Weights of a small segmentation model.
Model: 1.88M parameters, arch unet, widths [64, 128, 128].
Data: trained on rendered made-up planets, 48750 training examples, 36.2 epochs.
Rows from block 2 of a small segmentation model, named by matrix and row number. Each number is 200 + 30 x the weight over its row's rms, rounded and kept within 0 to 999. All counts start at 0.
After each channel's rows are labels from the 100 images, of 14976, where the channel reaches its highest value: "lies over" is the class under the peak. Only what is clearly more common there than usual is listed. The data: rendered made-up planets. In brackets: how many of the 100.
# conv: 3x3 conv (model.enc.1.0.conv.weight, 128x128x3x3, each kernel summed), inputs 0-127

conv.49,174,190,147,190,196,246,206,236,220,157,140,186,238,218,191,173,234,205,219,251,217,215,219,186,166,202,172,176,181,193,247,199,192,216,157,183,220,232,209,178,185,194,151,208,264,260,240,157,227,205,195,193,174,182,202,229,152,189,243,211,221,216,192,231,226,145,161,237,176,184,212,205,169,248,242,230,213,258,221,206,195,159,160,139,194,125,199,201,172,237,192,170,181,187,247,228,200,232,205,214,187,205,157,240,163,240,181,188,159,196,208,221,197,231,267,189,209,191,217,202,155,147,231,207,206,162,174,218
lies over: ring (38)

conv.18,191,186,187,210,174,117,238,241,188,188,155,218,214,213,271,209,197,198,179,190,219,148,175,163,159,219,176,226,174,214,199,165,189,224,179,210,144,232,177,191,175,192,243,239,239,195,216,204,209,174,144,182,188,243,179,217,202,220,196,158,137,226,208,199,159,221,167,194,172,215,178,184,210,219,155,187,204,152,192,202,169,169,185,220,165,275,227,158,231,217,213,261,206,200,172,170,194,178,237,260,160,207,201,168,206,172,184,189,166,162,181,228,220,147,173,221,205,216,210,199,200,216,133,216,188,233,264,154
lies over: planet (48)

conv.42,181,227,213,223,227,242,231,233,218,189,205,168,203,110,189,215,167,161,197,249,214,235,207,257,242,177,199,174,219,163,236,194,201,237,262,186,167,198,170,192,237,162,222,206,189,155,161,210,220,174,186,213,170,143,236,244,209,161,151,211,218,204,222,186,201,256,191,213,218,178,208,229,210,168,224,205,214,145,196,182,239,235,216,218,199,217,141,198,190,187,190,195,244,187,168,179,203,213,110,236,245,245,215,203,131,222,205,157,208,168,204,182,166,146,230,172,226,175,201,218,183,207,227,194,220,235,171,191
lies over: ring (77)

conv.90,179,247,179,209,173,248,190,221,218,165,147,229,194,242,212,164,206,192,239,276,256,193,184,184,182,245,196,186,258,171,262,189,229,240,153,218,215,212,228,183,195,207,149,157,232,220,227,203,257,221,155,231,138,249,209,220,135,239,206,187,247,235,170,203,218,190,181,231,176,230,190,193,188,215,224,216,192,218,245,189,269,181,206,156,180,149,206,183,208,199,168,185,212,194,228,204,227,201,221,143,213,249,179,208,186,185,227,147,198,165,214,229,178,221,212,194,195,181,225,177,153,164,218,187,218,173,200,204
lies over: moon (68)

conv.80,203,220,214,176,266,201,191,156,223,185,207,263,247,237,170,204,216,143,269,182,157,206,286,189,249,171,202,202,216,211,154,221,153,223,227,177,193,187,216,198,203,203,198,229,213,260,164,229,185,132,201,177,215,190,228,183,226,150,192,211,210,173,230,202,202,199,169,220,186,216,171,231,244,185,198,171,203,203,197,222,161,176,205,174,239,246,231,217,185,191,169,202,198,122,220,191,221,230,176,183,190,194,223,145,216,180,202,209,214,245,259,260,218,159,189,215,151,193,220,184,187,172,231,172,172,145,204,227
lies over: ring (70)

conv.19,195,169,132,143,208,175,179,207,224,167,235,207,198,195,203,208,235,186,192,186,228,227,201,128,119,150,142,151,172,207,167,176,207,202,179,182,192,230,228,188,190,162,240,184,215,113,169,193,137,190,184,231,225,139,177,203,170,135,214,201,208,204,251,169,219,191,175,208,220,193,167,199,178,194,261,224,236,189,160,190,187,168,180,183,243,229,166,205,149,210,199,235,181,188,143,195,158,215,136,226,226,231,192,228,169,221,218,208,200,200,198,189,184,185,199,205,198,175,199,207,190,255,164,225,183,207,182,178
lies over: planet (66)

conv.3,221,208,193,239,242,161,213,138,295,206,232,201,241,222,156,236,226,138,178,161,150,192,154,169,238,161,200,247,229,231,223,205,203,154,206,225,234,183,232,199,155,191,185,192,190,167,185,154,180,168,243,227,190,135,219,216,176,183,185,214,225,235,262,197,234,216,196,146,253,230,168,199,220,208,193,238,218,195,230,197,219,172,237,221,239,217,229,181,222,227,202,203,184,169,168,219,200,190,220,186,180,192,182,248,232,144,198,147,212,217,179,170,203,241,204,207,177,210,209,165,169,198,214,191,219,178,201,259
lies over: ring (36)

conv.88,158,149,233,205,213,156,220,171,208,132,180,177,188,133,214,177,149,165,188,208,211,149,170,188,140,209,189,291,227,214,217,171,203,185,167,211,199,196,227,178,209,242,211,229,204,164,203,212,186,177,198,186,191,183,176,201,151,207,191,189,130,248,238,211,202,186,215,165,185,170,163,214,229,217,188,215,225,231,223,202,252,228,253,235,188,222,175,157,203,198,189,219,232,240,150,161,189,203,231,146,234,187,179,199,208,154,201,137,224,185,208,228,221,183,181,135,205,199,221,192,241,230,153,158,216,213,233,203
lies over: planet (93)

conv.117,227,224,232,200,216,220,211,213,226,244,189,245,179,247,214,197,156,232,240,187,181,213,214,210,204,182,230,211,176,203,239,175,212,209,215,214,204,187,188,186,182,209,186,188,192,234,224,206,196,209,221,228,146,262,216,231,200,197,157,192,216,146,181,207,174,188,235,249,204,239,202,279,209,198,202,149,167,215,217,210,209,208,206,195,230,208,204,160,240,247,170,189,192,216,233,212,262,190,254,201,196,252,243,189,212,205,188,160,203,277,298,238,190,213,175,203,144,234,125,234,187,137,226,156,192,180,226,199
lies over: ring (31)

conv.101,154,158,226,231,196,183,238,209,215,173,184,237,199,179,208,166,212,163,187,194,200,146,196,163,202,178,192,196,231,209,145,224,195,200,166,143,196,233,191,199,148,173,199,203,229,178,215,218,232,202,197,190,245,165,176,227,205,115,192,225,140,247,226,206,222,169,179,197,202,158,165,142,237,260,252,214,224,221,185,182,216,185,196,181,197,130,220,194,211,171,188,192,222,248,137,182,177,159,158,217,223,240,200,227,211,192,168,179,221,227,236,145,180,193,151,207,176,241,193,145,227,171,169,230,173,240,175,198
lies over: planet (72); ring (28)

conv.11,171,184,203,183,238,197,212,204,279,144,157,190,190,227,208,168,225,203,233,173,205,191,220,189,189,187,167,171,219,220,231,194,166,160,200,181,220,168,221,198,238,170,215,198,181,189,222,191,216,222,200,207,191,221,175,172,180,147,234,229,184,237,213,165,193,174,198,170,177,232,111,209,222,198,193,162,211,165,141,145,191,187,198,209,201,174,164,201,229,160,184,147,237,239,216,248,149,158,163,149,189,189,224,162,208,167,233,187,234,199,235,188,224,211,159,180,246,208,150,177,258,210,270,191,150,149,224,219
lies over: planet (82)

conv.25,230,236,210,243,208,201,165,214,257,145,222,215,203,164,190,193,195,171,257,215,213,212,177,172,181,201,171,225,186,207,164,211,188,186,182,182,208,207,182,162,192,186,197,221,151,219,229,226,152,226,204,245,214,226,198,236,152,140,196,192,181,212,195,197,212,210,186,202,217,259,188,221,214,219,258,219,222,247,208,189,213,116,220,180,201,223,203,219,233,255,213,219,175,196,178,161,238,242,230,240,171,201,224,229,173,194,155,231,179,243,250,132,170,203,224,246,254,244,237,168,257,213,163,216,147,168,233,215
lies over: planet (93)

conv.27,152,219,160,200,240,219,187,220,196,159,163,167,231,239,191,173,259,186,243,217,218,211,195,187,175,257,205,203,246,162,223,210,209,225,128,204,237,236,211,228,187,201,171,206,235,221,256,144,230,169,168,196,184,220,176,195,167,224,206,231,232,239,213,237,226,179,174,258,156,174,196,187,199,243,240,260,228,256,214,187,174,184,215,180,213,143,219,184,166,205,183,166,169,158,206,213,174,202,213,180,177,189,191,219,168,216,252,188,195,141,190,195,176,246,232,171,167,216,209,169,135,212,240,235,223,168,175,215
lies over: ring (59)

conv.8,181,230,246,243,218,206,208,193,157,235,200,223,170,202,209,220,210,164,197,170,216,157,196,194,225,179,218,229,231,233,220,188,224,245,215,146,171,231,153,199,171,199,229,259,185,175,158,203,178,188,204,136,195,226,190,253,221,243,197,191,202,158,166,261,175,170,241,255,166,235,152,247,190,204,243,176,249,172,174,212,201,223,239,198,191,175,157,243,210,237,195,182,221,231,214,218,223,153,251,200,209,207,159,188,218,215,141,200,166,229,235,218,170,185,206,134,185,193,157,229,181,171,206,151,243,210,175,228
lies over: ring (86)

conv.68,207,198,226,231,202,165,258,128,235,200,235,188,256,239,131,164,162,154,203,144,183,184,201,197,245,176,182,206,191,192,195,204,187,184,229,188,146,193,161,141,188,193,178,199,216,175,168,231,224,98,241,244,176,186,235,136,203,180,223,195,213,210,214,202,203,213,223,244,209,192,214,202,199,211,200,199,224,215,221,228,222,211,207,199,196,221,167,183,157,236,181,186,228,196,89,195,248,199,244,213,195,200,179,192,199,173,203,165,185,221,257,216,177,175,230,205,192,222,207,133,174,192,205,174,212,191,185,218
lies over: ring (59)

conv.81,184,198,274,222,222,218,214,245,258,253,220,233,187,187,180,204,130,200,216,219,198,180,223,193,232,147,216,202,215,172,197,165,214,181,197,193,147,218,148,173,189,188,212,210,124,186,193,210,180,176,165,209,201,201,227,225,197,213,161,180,226,208,168,224,170,245,249,213,230,241,222,255,240,206,184,172,179,204,235,202,228,237,263,224,177,224,175,196,217,199,205,198,228,229,191,202,227,206,227,163,226,207,235,189,233,170,178,133,213,216,232,226,232,145,240,206,174,206,249,196,194,128,242,130,176,213,198,174
lies over: ring (70)

conv.40,211,196,212,235,252,176,231,220,194,170,228,194,203,206,226,178,196,192,220,168,184,169,195,201,203,201,190,264,167,174,288,191,188,153,204,218,241,231,248,211,172,202,200,257,212,195,182,168,197,198,206,210,192,150,228,135,171,230,146,156,188,270,219,238,213,180,237,203,161,214,187,238,173,253,181,192,200,179,180,220,179,202,200,170,175,167,240,182,242,208,208,133,168,210,254,153,175,167,211,229,193,234,144,216,229,199,208,215,189,155,142,212,244,189,218,146,178,184,241,212,160,234,203,217,240,217,213,208
lies over: planet (81)

conv.121,206,193,194,189,219,219,163,173,236,144,191,163,163,206,137,209,153,171,209,214,190,192,224,198,171,219,184,210,195,148,187,169,184,182,188,202,233,178,226,181,207,172,141,212,254,188,232,224,200,178,230,218,170,186,223,208,243,163,167,227,163,201,218,202,217,188,107,214,248,176,205,191,309,223,184,194,220,239,246,243,204,203,174,228,230,245,190,152,188,198,195,192,220,140,188,172,206,210,186,186,223,223,222,156,180,182,210,199,254,201,259,201,211,178,192,232,141,177,195,206,218,234,226,170,227,150,210,250
lies over: ring (88)

conv.17,253,211,181,291,209,159,163,179,193,169,196,197,286,137,146,199,180,176,244,192,208,201,166,202,219,176,192,234,176,183,216,219,132,212,226,207,165,200,233,173,240,216,187,227,225,156,191,231,165,184,195,216,181,193,135,177,194,218,172,197,151,184,205,220,202,190,190,218,201,194,194,221,213,204,246,196,232,223,197,167,172,165,223,213,157,178,166,206,243,247,203,260,174,158,125,183,222,210,177,201,171,147,166,188,182,207,198,203,209,153,214,176,184,196,269,174,193,221,226,157,194,248,196,221,194,167,223,188
lies over: planet (66)

conv.64,237,214,225,238,237,218,180,203,286,197,223,160,168,160,182,230,171,201,215,191,134,215,230,235,213,192,216,171,213,176,225,209,137,172,251,223,197,177,209,161,212,179,187,238,222,195,191,192,226,170,174,239,167,154,233,204,188,218,151,198,243,266,188,208,138,174,176,195,236,185,200,223,277,195,186,162,168,208,169,168,228,218,206,204,179,251,166,175,252,205,206,192,244,205,196,147,157,185,188,203,229,202,170,141,186,153,196,162,214,188,221,189,219,187,235,202,214,179,196,250,196,174,216,156,204,161,247,192
lies over: ring (83)

conv.106,198,234,197,294,226,189,186,190,214,168,228,153,237,150,180,177,184,187,262,225,181,212,186,201,208,205,201,183,206,194,215,228,169,176,185,164,198,221,193,147,166,198,202,208,218,216,154,206,189,194,202,183,228,187,168,169,196,171,207,233,174,223,250,208,220,198,184,198,242,189,189,207,169,196,224,222,223,200,191,159,194,178,209,197,206,190,135,271,199,239,262,262,208,148,140,210,241,218,168,186,187,144,180,228,127,219,214,221,190,173,185,148,200,220,194,164,179,272,229,166,252,231,245,232,205,236,174,204
lies over: planet (90)

conv.126,229,159,227,273,166,150,181,185,225,157,209,192,233,190,173,232,191,186,182,171,162,207,195,213,171,149,176,217,163,238,195,206,217,197,187,178,168,185,212,166,188,219,223,218,237,191,215,208,164,210,227,226,200,224,231,150,157,198,234,160,195,216,201,185,167,230,227,157,189,233,160,201,208,204,176,229,220,237,204,228,197,168,256,245,183,228,225,196,227,234,222,220,173,141,133,219,161,212,228,162,192,167,139,233,182,175,169,230,165,190,174,223,189,182,153,165,194,215,182,127,177,275,172,201,160,189,255,213
lies over: planet (76)

conv.43,177,198,193,207,192,215,234,182,191,151,156,257,228,226,137,161,230,210,161,241,222,229,222,241,220,226,173,167,190,221,240,199,219,252,212,195,190,189,193,160,222,212,160,220,249,201,200,157,273,251,233,188,164,229,195,194,192,192,193,221,220,203,200,225,196,178,172,216,204,203,249,170,228,231,162,187,153,173,230,191,238,195,152,171,162,151,218,150,186,230,186,202,256,209,167,152,236,193,228,148,171,252,144,205,199,186,190,220,144,205,250,218,179,202,198,201,238,164,184,162,170,177,214,173,198,170,252,198
lies over: moon (76)

conv.76,170,174,149,217,212,202,249,204,217,134,209,213,208,229,222,152,206,248,223,177,212,226,234,169,157,213,187,141,222,221,207,194,193,226,124,220,215,213,223,189,177,216,166,184,287,236,206,201,225,186,175,229,181,234,134,180,191,163,166,173,208,246,208,195,254,158,152,257,218,163,186,175,189,255,214,235,237,245,175,199,189,194,194,216,215,151,194,173,186,176,197,215,206,198,158,263,230,234,180,214,194,212,194,197,157,181,227,207,164,195,256,218,185,230,233,185,199,206,226,146,147,188,190,215,204,165,207,200
lies over: ring (29)